config.toml
model = "class-conditioned image flow-matching model"
dataset = "rendered rooms with furniture"
train_examples = 36250
image_size = 32
horizontal_flip = false
conditioning = "class"
arch = "dit"
objective = "flow_matching"
cond_dim = 192
targets = ["largest object"]
num_classes = 12
cond_dropout = 0.2
logit_normal_time = false
norm = "layernorm"
hidden_act = "gelu"
mlp_ratio = 4
head_dim = 64
fused_qkv = false
qk_norm = false
inner_norm = false
patch_size = [2, 2]
layers = 16
width = 128
positions = "rope"
optimizer = "adamw"
learning_rate = 0.0017
beta1 = 0.95
beta2 = 0.999
eps = 1e-06
max_grad_norm = 1.0
max_steps = 14500
batch_size = 48
epochs = 19.2
lr_schedule = "cosine"
final_lr_fraction = 0.05
warmup_steps = 430
weight_decay = 0.06
Rows from block 3 of a small class-conditioned image flow-matching model, named by matrix and row number. Rows with one number belong to one neuron. Each number is 500 + 40 x the weight over its row's rms, rounded and kept within 0 to 999. All counts start at 0. Numbers have three digits each.
After each neuron's rows are labels from the 100 images, of 14976 (inputs lightly noised), where the neuron reaches its highest value: "strongest on" is what is common among them; "patch colour" is the nearest of a few named colours to the mean colour under the peak. Only what is clearly more common there than usual is listed. The data: rendered rooms with furniture.
# fc1: MLP up (model.blocks.3.mlp.fc1.weight, 512x128), inputs 66-87
# fc2: MLP down (model.blocks.3.mlp.fc2.weight, 128x512, transposed), outputs 66-87

fc1.207:532492500506449474561449505527494511470504487525460451501515575455
fc2.207:508523506535470458477536497501461499476513528546465499517513509475
strongest on: black walls
patch colour: black

fc1.395:499547543520570494501546523553551507444437530467508415496513543455
fc2.395:498563496440503486451445492497516480562458434536508519535501541504
strongest on: umbrella; black walls
patch colour: grey

fc1.253:505511447532472442547518516506432455433456549496526519529516503549
fc2.253:463532516442503475417491557496478549488554432470452446508571501469
strongest on: red walls
patch colour: brown

fc1.203:497427457518466521530534541520485511541500504477529550558477488520
fc2.203:539488561459500495459549464537465436423509463530516535495580514463
strongest on: black walls
patch colour: grey

fc1.447:524509485544506533488569520425577408543550505424562432550425490447
fc2.447:417412502567495511549421489543497477533434503486510471511432497514
strongest on: black walls
patch colour: grey

fc1.405:470488498559488463505540464496460620529473466479492494495498561547
fc2.405:537557486499488461485511544468477348477507519537567518472471514461
strongest on: umbrella; red walls
patch colour: cyan

fc1.219:494485503506474484519538464487496487476470496542466480530506443518
fc2.219:561453493536518450495485494491520553498473541477539502484493392473
strongest on: umbrella; black walls; lamp
patch colour: grey

fc1.172:453482482544482553418527476429486475399536436503461485523479498552
fc2.172:474493483516473436504524511441575542576499552527550458474518489513
strongest on: table; umbrella
patch colour: grey

fc1.341:483432540494536553501531491554523439498483482460450504510494446530
fc2.341:468480524553475441474538507586471440494488516489541521507570498505
strongest on: black walls
patch colour: brown

fc1.417:525484498476459464554527514451491486480519462465481446511482460473
fc2.417:513478560514465528470533477494547567473429491533529508468523496541
strongest on: umbrella
patch colour: blue

fc1.149:479563508473551550515536524477502502433501467486501486482550540515
fc2.149:556478498551503498496511467498508420567484565524535530486579481501
strongest on: table
patch colour: white

fc1.220:382499487557573505566509517586508490514530511467459586484514527533
fc2.220:442469519534541501549439457523544436594583475452495435474508545432
strongest on: red walls
patch colour: black

fc1.143:556515481468500515474500475535490454492491480524580579532475523526
fc2.143:531507466536477525495525457471464581452440509550458484483499564495
strongest on: red walls
patch colour: red

fc1.61:467535484585399491460536426519560569539489449468509567481450452507
fc2.61:476518508483522473449513572482496481500539462559612520500541461513
strongest on: umbrella
patch colour: blue

fc1.313:530510512527487550479529512492511506560538481490551466516455517530
fc2.313:524531457510493392489524513559518465491451578489533509504559450463
strongest on: black walls
patch colour: grey

fc1.498:537512547567464553426464508478494533520510514478406575427528515547
fc2.498:512526513549509512493605464446518496536541513438539489540513519473
strongest on: red walls; purple walls
patch colour: brown

fc1.100:510499525479452440480554467491527496554508544489505524431548572504
fc2.100:519511441476577562387553492473500479412534440477498500522538471561
strongest on: umbrella
patch colour: brown

fc1.157:451618541505401467491525498442549550519501513497524536475495585503
fc2.157:443509547539508568487472450453536508474402463477487539501530570478
strongest on: red walls
patch colour: brown

fc1.195:460518597477532544545525569552476585507557482527510509488545435491
fc2.195:479504597472472466503491493530466482503414491462518524494494522417
strongest on: red walls
patch colour: brown

fc1.185:481504465565449501472503537531484460576399467530510521533552413492
fc2.185:461513428480536471478436495509534532471451515493490508448438427458
strongest on: red walls
patch colour: yellow